Weights of a small image embedding model.
Model: 48-pixel images, arch convnext, norm rmsnorm, activation gelu, num experts 16, depths [3, 4, 5, 3].
Training: soap at rate 0.0011, 6100 steps, batches of 512.
Data: trained on flat shapes of many kinds, plain or patterned, on busy backdrops, 195000 training examples.
Rows from block 3 of a small image embedding model, named by matrix and row number. Rows with one number within an expert belong to one neuron, the router's apart. Each number is 128 + 32 x the weight over its row's rms, rounded and kept within 0 to 255. All counts start at 0. Numbers have three digits each.
After each expert's rows are labels from the 100 images, of 14848, where the router gives the expert most weight on average: "strongest on" is what is common among them; "colour at peak" is the nearest of a few named colours to the mean colour under the peak. Only what is clearly more common there than usual is listed. The data: flat shapes of many kinds, plain or patterned, on busy backdrops.
# router: slot weights (model.blocks.3.mlp.router.weight, 32x96, trained with AdamW), inputs 0-95
# up: expert up (model.blocks.3.mlp.up, 16x16x96), inputs 0-95
# down: expert down (model.blocks.3.mlp.down, 16x96x16, transposed), outputs 0-95

# expert 3
router.6:156175162096114118111095068195172179096114094111198097168095091167137119132098082113096060189119104171123080121119166156138117134132087117170129084118152167116137131137143186155125091088166114091122146120134116153123112184147153109153128195111086157094094134140128169149159161119204131121
router.7:143141172130141122133129082098137197080151105149134181122084099101125106106136047142097131192138084109140124145147127117120115111132173102132149061152152146148133145172140198158075173127156177148172150082208122169105083129120114139172129144090095116131126120140192131215165132139154134141
up.0:116164216140133104089080126119152104085140061068088114181158152144108145108085090125104138150151147175184117119127117127179206118135095119102176134127103151104107124123166170111082116090130125120136147168154093125186131038127129130114131107160113086104113106125142170161145174202154122149
down.0:169164100164158151118135168101221107123112116121074162163103164145140073179214057179089123097174153166135105105109176105106157142149179088138119144145148182118135131102138120132135147103163082170117124130164090096128129073156095137118094119142166158124142186109111135096094144120079154105
up.1:121181189131140108133090183132160112117174116084149146184190161122114144120154070166166166112102149133176116160162106127125159050130125159079148194126138119117105127100126104179107139187134147165164079171141129154128191141090135106082140121130130088059167083112167116158157141100104140152
down.1:145059089123169112107165162120128098101140133180087144146155159140107175155118126177156173129167133159117151128104162084154067155104145090143151057119152196089161150141112108125105109188130142107120124171156081178147093162124081115127105091154165103139185176086128087137107208129137092147
up.2:084142097111195139124082077155166161128107083103112170097168123080139105093090106131094110151126135173047109117145100199133104102164127132115080064118112108100115056122105141109113132136132127075118128142142074141076118050195126132137139131124169127124188156153168132122156082119166131164
down.2:101090137102103101121172129118139117132158083092070114141078079137155181070130151187080100112146175146082090091190110165165134163095091106102137125184122127143175164209156139149171147190115076165126113131149172174111184101144091111099172118156121141117166142131131129132119152153104149158
up.3:109186073091139159146157092123153152101054149090114090140126092093134087135166123107140124161110075155128149147119171126138174173147201089124124077087155127089199152188181119132149153081127112100149126119145146093171110119152115112143071064151110094123120114096137146140187164177135076116
down.3:148163133156128128104141128107107114138088157114124190077158134105188147123123150110084148130141102176116077135178119115173155131103127093139103065142081091164181175167153109105144169130200118140127063122202137152104090109118115137180086064145132065087110106098075093114135157142149138176
up.4:122189084140146103127136128141141126247126115113144161144161165153154139132154100105124111084144194073151097159123139125092149148148143134080130090088125145144165128069152135060127139172072104166127130169148195184124078045093168151158139118088138105148128162097158144135116113142138126149
down.4:174076133125130163119090139164129152201130146158180151151178136159054182126114106113142151100119141157097112125084160163151122134180111078186075118104093104103090138137110099098103114175114131145106132196083100186131166171115145121144169163169087115171135072127162092118139115160136063129
up.5:166107132135196142125152090077126212148145121081142093150104089107145109183157089164097140122223106102122112095108137146149166048117165142070120107140140113139088180114126139170139147122205118121184098128155108117177150118099128068097083126115151113076153138110169164139120124117122113150
down.5:201172132156194139073077135105094094131160078111141132144161163116126133090090170152137149170183088143102164154144164110161120114176157102137145128174146149052103129125118155133064134219058106130034126101116125114122130096125127105098107156133139089149125141141154135129105123133105174127
up.6:141161148131109121092112182161128133119101125160131130067097125146091151163077114091104134126117106168051145122115115198110119162102094114234157115132110125076115129146118158155131093178183157097125162096105141075077161146157130107143124159116145199145139134104115186118152124090186059138
down.6:099067123169149162162165160081114105136103124153112143113158137178164138097131189170046158138134138139132112050161207159093123201097088090150156113090117131112155112148182148175148127144152103097128138147143097146090148106171107087201137098137141144154134077101077121135158139148138146102
up.7:145172164113139160132094095127144189120019071118098109156167100136118104148106110078170133136139096157118153103161123111137102146129133158148119128094117143076037119123169161096108147123106150130094131162179062146155118098189126074127089115131162147151163169119113218125164105129131119102
down.7:149117106192142109141151124116121101098103146159125155086115132138176084121158146139134156128100102194089104132167110141084112115117136110117174122082134201080134109150139111072164129123143096137095087093155128156158067085138100067141181073176186087085122068147148147120179176155103171081
up.8:094147163132112145073092107128132168157105073110107074127139150115102100119102125144191166177119147145153117007129097112147161104125095090112159094160113124103093123162083124109080094111141139180119202154091073111157127111112114110131158134102125099133125144102165111139126176181180103200
down.8:148100121153098152104079176175172099134179106081155094155126113158137109115136087084135147128204145080171163153113161136144158121191178167143149156112166101154084101092094070179136094150143142161150188160148142120121160132085124155109110107070098176159109184189094170135131122119132112149
up.9:094146126077131132139087121142139162105014092122113162077128127084123119118092041189113099139105134132134102210135150133053158104102112139144161135099124154123085149134090141104100143135074102082139163122151167075103101166074113134079132156135161130146162162137090102104121150119166163123
down.9:102142168092130153097119130096090184126083124158160107154184144087105132164107093141146089156133129161101188143102164068165159190188164184164087127131142124103127162107162117179141145137216125101145162146154188130145126169120133142107122167080090108099087195143102171135114100122140092123
strongest on: count: one
colour at peak: pink; purple

# expert 13
router.26:124118147118119091104140189155094189115134107133155155108166011127166127085099101122113069198057092164134095125102165165136128135149119081145114121148137175136091126077158138137130150093161126124134104096157172176133149164104139151148155209104112154118094130186122125170089121137141091139
router.27:160148135112122112077117138099093117132167160109166149096094104150110116087146105161141133119110109074095094093145106111138143127152067079118093118219076173147077152161114075151106081103160118133141175086044139141111183140110166125096184150134108105093100132149135078126144145150142050171
up.0:103140141101113126107150136133122104153125138090079142166156154125196143118119159108116099128031180132176164170127160147142106104133169099161202147132159140165174121106081126114215159151108107119060139118126074137148124185156126102112144139147132160183127141169117133153163036118161162127
down.0:108151121121127169142152111084218138126168108080130094126181187103181122113139096149146081159149151066135143141115132141107095153125135080116116160127143133096088158090115134128188104102114169203161112138138186042061117180114088104124118141122121188112140136106100149159166097154091135159
up.1:120180118137169182155125127114145060111166187174083195097070114135081149159169112090076144093134068124112122130113097105110132159129133111134093055186128153173128121099134137116135092132079134139107161165159143120141097093151101080164121089141163155112188120160123097053106147082105130108
down.1:131127143066134117169103134129153123092119120090200104143109123083076130156096097131169095166155149085157133162073147102155133095147166147122136064088131102100120054107157133147129155123107136143140159125101179086085170186129139149108167162086071166150092177146086176152092059086135111142
up.2:090159147084138078091098071155115096102152127077035160119140141131109176127145065065166107123181170142105161134156105150119186118120108123086178088135110102107126093071097056124129078144145109125113144138081136095095127079085151099103103078160083108152153140084122132144118114122140136164
down.2:135147104176180146126101182133081144107153081112146139147159107150111144090155148091120089157122084093125131058161083152110156135136138187087097074130102098128116141200114157140098100116075128133158104109083069107148172167154188152134115209170132124169116135157126118121130047176111113145
up.3:129154168144175151077112084047116075176138133158111220094045172130073097160129115141103163091156123089119117137122151075102136107105082084083121077189052149118100157122161125143095093119092183110124145139124157130106138076108155137129149087123100124143121129126140115129127142162148108127
down.3:175118060120144116173151158115120127130128147097144129128119125132088067129086127130113125117153073155108185130167112161179160065114113169123103117100096132161141161100192192114128142117117133078161132035094082136113168169162134157113093113128145098083191136058148084137159113107186109135
up.4:076128131081094130067182089090064116120147125159128157080091160093138089103127149143137135140139178116130097072186135074146180141146058134120118094158102082132073070146099090145099115128177130169121104141096094137117106099109137139121208111105113067100096150194126104151145131136105131162
down.4:121152161107097138109088149080098133168105136181114176152101151094147130117160144104095121105110116141117108082126081158161116172080109060131142094162092166106085156149133158084132163156203107125067113101068110167104088129105055104153081099173160117120182114096162157093133119136141066093
up.5:098137115092149159107102114127099134097134193119146141148148153093117111124135159165197148061189166114130185051216104147142145111099134117080103160125108166138149122108124083125143102184118123087145128142096134084132152150149102105108079127144078136150113201147202103150139144181158101174
down.5:121084133053136137131075158141191125140078182083116143065119159147123176114100116094142096181195143138103077092100135105075106112113122137085113120158179131162110122167133137120172126108119143160133112132133160111120127177160130092147232166112090115179130110110177167130097166140087136094
up.6:122196146080130116089109118114117101154147125124149107114143090070111188146119169193185149107142085122075122141124111171103133162160122153154081099075129089183103161102126137128114155124151140204212115069110076088116136114116153109102058113134095152130124168093120092189117133112104158144
down.6:105164122072129131138094133151159124159180168107166143148130109124098137158140135109152127161155172117145101132078157096131205037160126183119086126186161089162083140099091126182085138117140148118183170165120186117129140142081152175112121155065112160131093178152134163129106091089163125162
up.7:155114114101139139130151143095134059186149132072115149109148156124107081094194089131155118118148131128154055133075134088139115118146121114126102123176125129140132117121161157183078103092112130036146082115131202110115101120098168066150136118139152087121107100155168133122135056137222128127
down.7:137165112126128063162109176104145132091156128139178089092165051084131126100088124140121093176128120056105160167118144135137118118115149188104159128102120101156104152110097163173090092116152119149131085164079138116092163083140190129134112118117093163171081150082090096108099066084111075088
up.8:137141148144151100104118112101103118102122099186144122088123162127101156141085129084135168096158098070156160103124102118086081113154127098121143153127095146125115149160139103074063098117107116071203132092159127050158111157109098144072102120142103160148210154186180080193125098151143165134
down.8:154105145103096112096155135080112083116129142133123112135145119172084072091106127179113169115131116138106092081061122121128137135086137131138116153088119150139116165118184141068171131185078111138154168048165157180070155103209153135100150098146160058142102156079166118141134098099170146125
up.9:104062143104140088154176192108154154111131077153108133157158176102118156109134110147037101177087120145201080177190194107121101099148142102114195136169100139098117132116115153145099114122143147192111133114136099137134163141117130145136130133070150129133108122168077095173171126151138082163
down.9:099144172123082127116091140153168101145164142117102061158129154111143136191087158124166066155131121148125093175089143101126169098146103115135122103095199075193080129102102084146174099109116154160131115132147171094137127153097130200112155144073126147202088151113100118107129114053122108094
strongest on: black shape; grey shape; its colour: black; its colour: grey
colour at peak: black

# expert 8
router.16:127139174152116087120182126131117156107137098114174115126122051162190092081130089129091120148074139132110102088118165134105140133098160136209117085163127161157129178099154159154163106119147152151134128102127163157139095158133148123184138224138102158140073173167133153160114186062140159106
router.17:125170074180091108104166189133129085100158085146146075071084103129137135106152148152162129123129102052121110114098111124126133139135153123135106048209064138166143137108126131129136081138155111115087130137107103128160096148097088093173152140171137070121108169188158075142074155107125169140
up.7:105178106132126160092053112062055106173147164094144128122125133135085162133130163160154160095141116124112169128105059138079153228136144085146108131165138173137128091145114137153149115188165119156158149108057145139105156120131084091110116119130149155149184145170113097140138127076078140159
down.7:202077129118123112158177123150119101150104104113124119113084159100185147109128126111159145144174147127087147114173123174153104105102165147129120137138147119150140161096113191147176187153142125149136132022160124129149188082115112102086171060120125102109136083083130177137096151041125149107
up.8:109136086141053159124115149129104099108155107145093065095103166096106132150106148166125133094144077050136167104097105127131129098130131048127126098103088128127090092174134123158101111140130127144138161154084092074184145119144061170104138095133178116090178131115146065152064135160065135148
down.8:194131159106087137102138097131093124148117175114104131096110162146172076126090154156184099139135180134149116098118191168155142133077134110165135118143164148082170129088155107091228135156162099108122150140139191140141127151140103126099160082172120120073132084129164087099088152150168162060
up.9:150145137109116115171116109116151163195143116120050120174157129072133163111146139086113115146067146159124159131124134111125045109144171162137184151154110133121078177105127117140188160166110192116136082089111124130149126153175145148139084138045146122120149180085102191127179122132094154093
down.9:139084124153161072108125111115132050080053097108075098130157090143163154130156142133120106060119160143178102159072137090156122132129093117175091107056121113142101095102111094157157143065114143119149088140089110138164142150182123181157130099124075153178075140163124120108142130155141074104
up.10:142129116126121113072097138183083123132176131130129193166173156158146129138184130161158147142166127172132178160183118061098184137122121123142075205123162129091151125091125096111180201154166127134137084130147077113119125120141095098158130114170078079112118090169177124151158158080134122100
down.10:120126143151085162128124134189087115116144141148165106161134075102135154184140127061147177174108116137189167140162146123139167116121119129145100104146124065141115160080074097109092080091136146199185121198074108115095116117085147182124130160091146169142112125121106182148084143088147084093
up.11:146140091108099069145101133092151107112146114093143153111089164136097156134112092109163094127154146119186089168155137106132147156128121079105099099134119087181143119126094151101124066169144109152140122177137086131124067086082134035150203144125163131183137130167143052094092096137170176164
down.11:171137088162176166152135068216088102117109131119238128173074153135109136159147114133141119133112118125177098150137076110120121146164144079119114160120159108133133142150153121083082145183109096118150086173126140108182121107133109118103097121100131201125131202172163173104137116114169151124
up.12:097095128096098147106129156086152121165100119127144092098134137149082095129119106110157160124112095127128085125113101150161145184167141164087120096164118093124199095158111155088076150100094164100094142148134122074179090094112124099158107096090125164172198179072121060076183117139102090183
down.12:149142183096133162142111062154175171156129127134182115174160135087101135140133108129153063180136176131147157135115162125148159137223143118128084153114164052174098144133098116162136077118119129154133120110133133082110199146085152172070118119087088143162105174172105173146101108129099125110
up.13:157121106142082100174141100132098115080118145149140153155118103128174091125120146073128136123098183132167065155117144162181137063117143112178182142059078127101117165140184138129130099115138163113101125138152080165150124094087130127134116152082135138156137187092184138144107037196161110092
down.13:129106147112122060195113175143157170114123173096136148149158107109113131096122159147128136143100141101139145096053130140147182103140142205142115175154166056162102131116098141147124105112146149116177162136034136091108134137159124155141077159075062121134113167149095132094134073094162073125
up.14:126115094146106106102085102124116129082084152117134113092101186118161166137096146130204105060146086070173127131133151120138188106095132089076151115102109121125179145157113108135135094118121133110097106175131187132077126106096079098130162181146105158111094132232138125098082161147144161072
down.14:134116046133090120111149056160150154135134124174125118144162076114082197144125129170158125171146154119153129156071099099148162149213155145135171103094140095131123113120106125123152058135152168197104140177151143073096154102093103171095144154082067169153118151136124157145115132170146122143
up.15:160116130171151151119090182139067069092105127161092082127086138143142128118169174109166147091160163138130205072093089144143168133116158131144083118131100149154132105034127109124144087102116157128110133170050132091127163088160119169132053103148069119149150129105157099144105149126135169122
down.15:152119153213135096161177124164109125132190143149111128109133106095174116103149169174089121113102160188068123126092141150107145181073163143114104149109138152124168161172161096137157104125149127118143152136103125109072136069131110137083134089142095045161118079127219126158120174096114154109
strongest on: green shape; its colour: green; teal shape
colour at peak: green

# expert 15
router.30:150125099068184167104097209154154124088125095119098091139223147125104159119111090088061137125097084183149103112119107119139102151131128174128125186133164086120117135160121153145097125155110144137190130138198126066141079105153154134120139082157150097114142115131115150180194134103106094145
router.31:094152138133176119130143169154147123053097133064132182112223119142148191072092098097110157141106131142123124142160098146085141179099150172088129186093142074158193142163093086121069134092128127096154136165184137117141115114134088092115131120118142113080130143102125129144207136128109142122
up.7:104135083115127098180183111067142141138088155116091200183133178098138142083119072111113132144133165152158079114090139114173168114136109163088131132146161110160108163073158117101088125110105084123143092101156126130107088148062135047160182173072124068096118144119125118145136114134104151178
down.7:086207113143137090147145134112139170112154069134148090135173158100163092164114160139137111163103115176153116128116090133183128132132142103111173106105173130168174170127145118130230111081149165137164149136176132088054114159090120118086131094117118084166081114158137135176073084158109138154
up.8:126126130060156156113178094085181154135150111110091129079157122155155195140111057103098132208098183167106044115091135111080102114184124135072123118118165109133109129134107139119111124110122126157168148172128145112151107132092131140163189099127147089091092158072164126118126060118158152123
down.8:190145164134143128160207119152134123106187108174114062126103153128146071088147155163098147091138131151140153121155059114092080143136094123133132128164169206085157135169129119091158110134141153129132129137162178144132050082132112080094155078153175117090087110136164140136082122097083147112
up.9:118129168082123131141126173150103106118231126124120157138137114165109187140092143096120136115133102108169138085145105181152190176117039113131142111127129124084112105110063110122128110107121148127074157181078142139138118087165114140121180105125095086118103176161120036102074167114133118150
down.9:151097191143120120152150106103186092118134147128080155029148147103156075122143055136137088113184135138091123108115159118109128166112075059116134194174128118104170127138117086090121101111161119084110099103145097196164109111153091107086145091146119096120168106138178112096157138150166164128
up.10:102146125121107175163087115160120121103144154145092063118135133110090124077130162106079173057177083149126168118134098172103121152099167098144131126151109144144134078173106093105141091136118138159090145148119111068153215096182124122138099093141200069099131079097117178091164128143110100080
down.10:086091126124068099159073152178117157144137139095151137134122141139131144117094096079169118127152160103164166137150124123139107124191118151112163101079160100154112119094094137183136127073182135126169151180109172116156134196109174159093126163071126198199082150142119170166112078082135099138
up.11:157098063144111186180122119114163179156117173123126148106128177171089173179130117158146138117153053097233140204040096134119140122130112102140131089117156134154106177157119154092136138158098140140196139115152139125173113099133092129154093122113144128099126123101119092139146072126121097117
down.11:119120143154091153189117167105140104148124097094107151089166187160088115108133152152129145110146160158146123139147103113100138120085163129130125059141059168123104124128163051077157144140106087131124073132077092154124101128141106092188163090153158132077174161113179182047115106079110131159
up.12:123104127168137126132131096049121123137091090075101131150119137161098083128089082107110167154144121149155106081109110148195115046155113155105164137149106132101084098118174136156095138068170089162091123144083088112088135102138160115118122122093114103098105097105174087151178094203133059164
down.12:113082143132110137171131140092067206177111089142127117139144132068148119084062134126166095160175157108087110100157102144107078097128161190097086136136148156133139150102120182184153113126139135176147168110148151115096174158092128156070169113061145109157126162179086132143101088171127152139
up.13:149150078165122177157105087177135123073115174135142129101081077116142156149098135126146141137104080089069191127132142129064108121049151140141124123099123126143214156111156091087147119121108090113128143150173146143112147135174163142130051149144126185129161136155137206140144111094147147067
down.13:103155092114114138077044151138085130105116149130148136170154134081114191139159111114132112190157102119186198119121128110117146115135099137128103130113097116161103090116078134109098120149123175104176149190113154132131159188109158184166084161135111151169101124127069163200109077136180085105
up.14:116162152103142177092106182135145155093123093105112144090150151198124134132057095156100190155139101153118120140132084111062169139127084160086151133153159084106109104172068128174078113169097139151153165150129127109100141090119094154066121091130134082100124110096103154152203110088093081113
down.14:143130103192149128108132132106124118105100105074153128116134143141129115109145108165117153102094113131091086140113150136115126169106112132133201136120117146145148082154140130074111160169102113085094096151131100127193081075187129117174115136105174160050168095098143104112197244172153135170
up.15:129130110165076155077122134175101149132132116086129091122169163094132086116133145192204164093139130069159150096157098081134175133107114173095117167101158079099114128195143103189135165124093123103181143101113126089128170128142111149090117118090154133097116087114144138191148156168166071186
down.15:131114158113077176135158160176120140182124131142151078162136121068101153140110102122141122187103136061092188164077172069124143107139199149157095130120160098145136138074093138161152098091193146157086165142121138126110132147130136152045148145115114154166118182143136173114116169087155090154
strongest on: green shape; its colour: green
colour at peak: brown

# expert 12
router.24:194137140125152116102184138142174176111087116118122204171152069111175091102128111100092062179095091154126072149118137125128135124069100118131122105190115154131126133129108169163101123059129096097111137110191135188133102134154184131198158156081118142137074123128131141134132135116175107159
router.25:092171128165175093130171147165113199097162083081154159103106086119147162141086083103065120135099160134120120160116140096183087160103123100116106103122095145107131198095180191143148129156157130104104122092152146164117107145104164084104172174097046144109080156137122147133088133093117092153
up.0:129170130170116141104131141112115129161160079146130177147133171107105145168118121129121137092190168137163133139088107155190096175113082071130095099182094173055122095119167110178084115126141142138072147166089162146177165116132075136127182121137104174092126142108091105102068157079086097163
down.0:093110149115055127130090095181150146170107132102145109139180082111148168180104106101157180138164154114111152148070145092113157163184133132161151148102171098145116112077087114151141160154150159189150142150168166113116120194094162174119106102061084164142100145167069136164103092115098106112
up.1:145154138127203164125100124094132087063182140036112160174180124151101065122187153144122133077171157112087125110160099099095102103124083145120081151128096147148099172069155080114159094115170110136159148166161145120171127070122126156099116125117098107119106137100117123192163143122114121168
down.1:161137061111191134139172160115092110115123171156131141122121097153120129157183140200101163096116120146119093159135111110123153126082115112138161134164066146153136102173147140095111126204066122091104138083087083123118107062135129134164188175168136126088186168135147086172150154185153152113
up.2:093159140118164131111178137106132188098132120128123127117111122151131043178111146144105171146140173152165101131111117114127103077076099114096150161156133172132073112140080141190140126095206092144160178129112111089144127137142116135097125076092078036149123095139201158137156127187131121166
down.2:103199105146098161145165126066136114146065120139165110108091100140114158189155067130092138132100059073182114152177118129128093102080127180126102110141105130168146099123103149150065121060072144109122135155168111109173103122096101139143111111099150174147121117182157132124151161182156072120
up.3:090133174075179155147126171133158080109165093121077179070148135123099130115080098064085151160176142137128070130117098102125168133120090144100185135160079120159141105173115169124070092133133101088116126182147100100104085093142116185112163092076148116092141145160101157111163137157135114181
down.3:121113103160135152133117140142145138159121117177151119157078110118172152106156124172091110078189116175138171109151153112114084175089193133087222060162136148144135164121134129134149164155200107194109134100121073171140099111123114152140116059155144143108117150104179120116156198111118156144
up.4:102091125114104126168110149202128099101105106078127150091152079101152124047131132105092135100097105141087036119171070119109157141128101151146136105120118140124092128153055127154140119103138098172053154150108129091127131114215154178201110101148106104144094127134118163122097165143154150148
down.4:193164150193120113147196107080111078138101121137130125075170086106173111092136140120078131061137144163080116101131124066132102133100114139120190126145101168163173133177111146109153175161114159077130094144094131140174158081175180130165133093116120106117165075140161113081128145180136121132
up.5:149089139130175130144082140192142150078129166150125106188124094127148100079124134119112117105195083132126061144148098130164123124099122158107156118173127118119100018190133125106124109084148121121102108157164164091107151070149178139084145090089165082102099068101117164093137108166113146134
down.5:196148145080119122147180111093092110122144087142148126123118110085137172190097115161148121132089147115107198139102140097066083084140168110105146138116141140148138093114121129170162124123100136093140183152183089055123133162119114081040126200134118143128172147121142199117121147068122097128
up.6:075130177143145172155135153208148107129170139121132115130119149193098103093141094127080154166142128121142153181141153151132166101143185138179140154120181113121085095117171161181146091188073116196161152111138105156122126117162116076108137146106126088191122037130132152135145131134076121100
down.6:122187118084015139162113122128130136112141083123117123122135150123140122144111157102134151110088120108108089164104188149140137157126115105063120110218196113108104134141147112175115061153166103143096185086122178052075105182123142140099135120087119152114120164108097143160105110149165124119
up.7:105197160164182130165157147069106127118155081112170153116079136163124158104085100124087190134155147127110140136095129108148163151091106146142104156135119121107136114146101190152114143176149118145091083158100195128112120094131075127053179084104104064087117186149130113113135148058138079126
down.7:091160139113146120101178109107155122163172145118099183182122117127166138139151136114150127073084127102114131104118151148123098126126229150148128076167174117130117195093133062126086143122176170137135117056101105153085080142105084150131176137134066110108128096176119110166152207135135158146
up.8:128082086066140128143193126147099151122157155141089142103123144075149089117137043139134149159130144148140098114120133070146112074154145142085110142117142085086138127179116123133118144190175116077098109173133131101145070134141122159097144064122182095083163098077141192082141086079114162101
down.8:177166131157116183110105154087119113129122114154114171084094119089166135091091145099071158121104110123129127096162015176159120151051156113124199159155082123120155091084138149093079070200089123168144136100159127132126117123110128140151078109121151120099150097148123156108163106090124134105
up.9:097104125125092136135018114104143167141145107106078104142151189095119109160124155099129162082162107194112157080094092113170084107129116144071161104124086161133163113118130171094111114142143142089063135145177134173100103079167095146142130092090105136066138146141159123117061157122092095150
down.9:162148138136116070193118151140095189137060133071103134124136153171100135170123181088157165170116105173133156102097124157138120167101162137190135121070163177120088131121140101123175112074162152131166078139179157145121115165176085104081148111109120142136100159183104140134139177071115142163
strongest on: orange shape; its colour: orange; its colour: red
colour at peak: orange

# expert 7
router.14:164149108090176159092122162159120095121144126084204111101160099164168121073104103143137086154097127122161088201183111128143178167158160107162099109158159130122135096096074122157089131163145146140093072076130167118076086129135109161131181147152114115113108102135148111148062117111182132197
router.15:190161126100139154093217166183119066142171107083148139110140103141169127114128098147127152189070147114161084153190174096135097173101109110134101140159143165121137127107071159147095141162133132112101080077122115139084094145184134158109124124130126101083173107094140081105085150095176155157
up.0:082171115122069121156139149088186153100118104059155148164173126109107096085108056109070117179087138134128132134137118111131147096045117178117135136067143132119141108126161120051157107094167138048135098117142148089125098115152077124126098156107142112128128132141188139168180088118152136094
down.0:106096097177179165113144093141179064155108117152114157125120189149153105070186130081128145119126136147098203133137102073163094135148089080138142131129075119110122148134169133083069160125088104064094064132066143121160096137116144109122134139174137131139163107082113099104173146183162141151
up.1:126113112122064146118172120164123114168135134051186073109099122126101141128122163151141162130100098144186119136178159063080082172079112156122125172187127169104180129141119151207145051123160171108173101119123118118083178106130096127127142117151144129122184119139141141133177157143118076149
down.1:079145150087133116164126141153138075168134099052180091167190071060105182103103107086188106137168119087135138125105114120105126121162124187167079180129167116105109113142102116196118088147137169194153117107178120126143138149101123150109153153103104126125129121169131132105117107085112064091
up.2:099109096080123114046131121159136075113218070135126097109170134183113162144126125120152134093170145075169132165145097107141144137184171107140123142166142121104153046123094072097107105129119168160148089142129069089129093099191097121124143095156117112126121092095138091150100102128123181168
down.2:121176121057140065140131077157142125098106105104131113138128147125131147092104140142123143116124129206196157119022193108160160158172184119150098149141172157164132154078074096144113178141117086146120145142088108136147178114069116157087134147110073091117124147150152159160141143092137110123
up.3:117105160127137145082062118177111105129192148125141095128169128179140134137156101166148125162154110172157172104139141025129163130132079193130141115211154106137145128171106126093181088143091164146161107152115101143106088086167107107098188149141069112117127113160140098162117153144146096177
down.3:118121162084155155128120157149130154154165107156179080132167176080126147152197130172135182195083137131130141126092167038112163120125159126154120145146145104139141143134112137163118164047103096132152122167056101148097172156078135187108076149117113135129074148126110139135116087073133165111
up.4:103141167107115132132072153102202120105117083107060140100153155143110168129138090123062128171148123146156115129164092126171148098183082139093120113141134114114092093136102133106104125090104142177071149189151058103132097134147052111140192129133141109089162132156101052094137093078102115142
down.4:146056110184156129117158111146182107135140136144080151089108141129139132131204117178139140128116134150135095081143131109157168136118118049143106072143110173111154116105115110107138150134058085068112097113130103148173099148169092089190093141210164158073148152135101173158162176137122120136
up.5:150093112148112169091075128118068102098159173195086081154157085066184094149156111120131096063186129089106183097128148161141106102165180108161052096135122152098152097190158123155186107132133147117140153140105164130119142119140171147168153136117143140108153110144156133145139126193097097139
down.5:100135081135160120168168143130150145161114125168094135095149153140169149104150099165126151184075150083142057146112119111114187120113074080109121159148108138178143129184138184045103123125103093144124079094159098193102125104156131101131152103085134134081131118034195134130122133146139155151
up.6:141163124080161116079112180173132119131129096135114094155137184104087139081106060102112153132165113147183097145176100153211187139124141192060124136160128128108135112147065138145109135163152134157146099182102142091122087107099112140096165091112185079106121133120121083133175119134160108189
down.6:112131137110088154093085072168168142120171196090158156098143170104146170170185085100145136150169163111119121100180197102119148137126147112127136084105151121093077172050111128102119070128104144137085114213144114124138071134126098154105139114078127165123100167174108151088105097132135149135
up.7:064134177098196147156148128128082163163161122175077165168099163143109108115145124124107147099222132155153113128173200104112121134140107199061167209131123150127139119095122102113103098147093116132098116165130120141119156112089155114117151127129140103147137113149067146091125210153112169133
down.7:111146080146193141142152148076144113111124152103111135112116120180158132086140163137136113083057059075147110170152071156120077176163120111129096125118093124141097075171147172118081113148059102119126121122123085142137110113122076092164117105136142161122116175106145087147183142212083086109
up.8:102153097135151115117162099081118119147161122116080129177128146119164137155168096159170160134123109175133146145129123147133171146208145166088094156095087118171134095091124189102111175163135176112115078125096089126129075052133115140201105112145145150126139141081166122054069131077088166143
down.8:150181116208130148156136132124144162156163111161113144134103128106102089181106116133045134115144111097149135161166170148088144141158186145136071120156140172096155083157149145139046178148106120121101102124101132093170155140125101143124079086126160180150180149129178137127152094111042112083
up.9:084119130088091177107149128152097093126147182149101129108141130179138169087106148153116113059145123141152128182176090110101094150138099113139126142209114160100120083146115147114159127149074123036090109135176111137094106064131100110064134067114145142163178132149103096118058089104135114143
down.9:137203076083117181123126174178097110138151163119106130122105109086163157159117134087101108106133155095119130161073146132092111149126204142070116110092111124167145161116123131138137175116104174101186084079156192094070108146065080109121172123087113151101144164146157153115094138127074117094
strongest on: blue shape; its colour: blue
colour at peak: blue